From a checkpoint of a small image diffusion model.
Training: 7700 steps, batches of 256.
Rows from block 6 of a small image diffusion model, named by matrix and row number. Each number is 200 + 20 x the weight over its row's rms, rounded and kept within 0 to 999. All counts start at 0. After the name is the row's rms in percent of the matrix's.
Before each channel's rows are labels from the 100 images, of 14848 (inputs lightly noised), where the channel reaches its highest value: "patch colour" is the nearest of a few named colours to the mean colour under the peak. Only what is clearly more common there than usual is listed. The data: small renderings of single solids in any pose.
# convs0: first 3x3 conv (model.decb.0.0.convs.0.weight, 96x192x3x3, standardized in use, each kernel summed), inputs 64-127

patch colour: brown
convs0.95,079,167,233,194,219,178,221,236,192,185,243,218,188,224,229,194,214,199,159,193,210,185,197,180,152,161,165,197,187,214,213,188,217,198,186,193,202,209,226,215,204,202,193,217,207,175,187,195,193,158,202,217,214,210,170,185,214,176,211,166,184,191,195,195,195

patch colour: brown
convs0.81,091,203,216,225,194,217,189,229,212,210,236,182,189,196,209,198,202,218,194,204,215,200,222,198,216,196,190,189,223,206,209,193,202,173,188,173,235,181,207,224,204,202,199,249,187,205,236,207,189,175,210,226,203,192,181,196,208,196,218,195,211,210,203,179,198

patch colour: red
convs0.59,082,166,225,202,197,215,228,178,196,201,166,206,184,220,204,247,200,222,219,189,238,190,185,201,184,190,214,217,212,199,197,219,221,214,209,189,205,205,169,224,218,204,151,170,211,214,227,178,171,203,205,186,203,145,197,189,204,212,210,179,193,204,211,193,202

patch colour: black
convs0.73,128,224,201,203,200,190,204,203,184,176,217,191,196,202,203,187,209,235,214,202,180,177,206,189,217,191,214,206,207,194,203,210,225,214,199,164,206,204,158,227,199,190,191,201,229,205,185,203,177,241,180,212,233,200,138,229,229,197,212,191,196,210,214,219,225

patch colour: purple
convs0.50,089,202,202,166,189,226,212,180,219,219,182,212,198,230,214,200,181,147,201,215,219,221,210,198,196,194,207,183,199,162,202,215,202,201,204,198,224,142,214,152,177,190,189,170,216,214,211,213,184,183,211,196,199,124,277,188,233,192,168,176,210,175,180,200,194

patch colour: yellow; orange
convs0.45,090,177,209,203,187,185,202,161,182,161,204,213,191,219,183,225,220,232,206,200,194,184,209,213,183,206,209,208,212,191,222,209,194,181,227,188,210,183,186,160,189,178,183,202,210,218,190,184,191,173,196,192,218,211,201,178,193,205,187,214,196,169,193,192,180

patch colour: blue
convs0.66,078,186,219,195,209,175,196,155,186,179,182,202,182,212,205,216,198,192,192,209,183,219,202,218,196,216,205,215,183,190,210,202,224,187,187,188,232,186,208,158,229,184,168,211,225,208,196,194,228,199,196,188,209,194,195,173,205,188,223,200,206,186,182,221,167

patch colour: white
convs0.55,113,172,194,187,193,214,196,187,190,188,195,196,204,177,157,235,182,199,187,212,231,200,200,183,187,183,172,163,230,176,182,207,181,246,184,192,236,199,177,187,234,194,204,214,154,196,211,214,209,224,224,212,224,193,251,177,212,202,195,214,203,185,195,199,186

patch colour: brown
convs0.51,071,232,253,173,207,223,173,198,196,215,219,194,175,222,203,199,203,194,177,173,225,189,202,220,216,207,158,195,161,218,195,196,238,206,183,198,192,192,187,204,204,208,194,191,210,197,191,199,202,220,201,184,218,196,187,195,205,209,213,225,220,209,194,208,187

patch colour: yellow
convs0.8,125,138,209,213,199,195,192,200,197,202,234,194,194,201,191,226,206,197,186,192,198,210,197,209,184,183,185,190,187,191,197,199,174,201,194,215,209,222,154,247,223,187,194,218,249,261,178,195,200,199,180,238,256,199,178,155,170,201,203,225,205,228,203,206,182

patch colour: white; pink
convs0.57,090,221,190,204,201,212,202,197,162,202,211,219,199,219,209,209,225,197,195,217,189,214,201,197,205,175,186,211,236,176,194,226,192,203,207,168,214,214,180,228,211,155,212,211,196,208,190,213,192,198,157,216,194,202,211,226,203,210,197,276,197,198,197,185,197

patch colour: red
convs0.44,120,190,190,209,196,201,219,142,173,193,231,228,212,211,210,165,219,234,214,210,183,180,207,217,191,188,208,185,214,210,199,212,223,207,240,188,228,193,210,201,175,193,181,190,230,192,181,177,167,194,181,193,188,196,156,218,176,211,195,201,207,211,213,209,188

patch colour: yellow
convs0.46,093,240,202,204,201,202,182,258,183,202,182,196,199,197,174,226,203,211,193,195,211,189,194,199,203,213,200,183,208,198,194,190,190,195,187,222,185,230,174,196,207,207,182,208,237,213,208,187,195,200,184,215,212,246,107,208,193,210,202,200,179,204,216,223,197

patch colour: blue
convs0.21,098,167,190,216,198,175,219,142,217,200,188,208,204,200,198,140,184,239,178,220,195,163,224,186,201,197,235,185,194,214,197,183,214,154,188,192,196,223,204,165,232,190,201,199,235,183,229,218,208,193,188,248,236,169,195,187,202,223,199,193,193,187,223,215,192

patch colour: blue; purple
convs0.60,087,221,192,189,205,210,187,250,209,218,179,198,190,186,216,247,187,166,193,182,236,210,187,195,204,209,199,179,205,203,194,205,158,194,187,203,186,198,190,195,204,198,239,203,186,205,201,223,213,195,186,201,220,162,287,220,202,189,182,188,193,195,192,167,202

patch colour: brown
convs0.4,106,165,214,200,194,183,217,192,215,176,201,209,189,211,190,201,195,201,177,217,252,198,210,192,183,192,206,206,176,185,207,196,219,191,199,190,204,187,203,222,221,183,195,214,180,209,185,198,204,222,215,212,157,232,201,186,196,205,227,224,204,225,184,225,162

patch colour: black
convs0.5,107,207,194,199,187,174,211,190,174,235,207,218,200,203,173,283,211,192,161,201,227,206,194,193,198,194,235,238,257,175,207,205,196,187,190,211,205,186,210,235,145,219,165,254,213,234,203,208,194,182,207,194,158,209,201,198,196,205,228,176,217,194,206,213,201

patch colour: red
convs0.56,085,188,204,190,212,198,187,220,179,215,193,198,192,180,209,219,200,173,199,188,210,183,204,212,192,208,212,163,186,205,201,185,187,181,199,201,179,169,194,184,196,208,105,213,168,218,195,190,176,199,192,189,190,130,226,193,207,208,216,203,219,189,244,266,181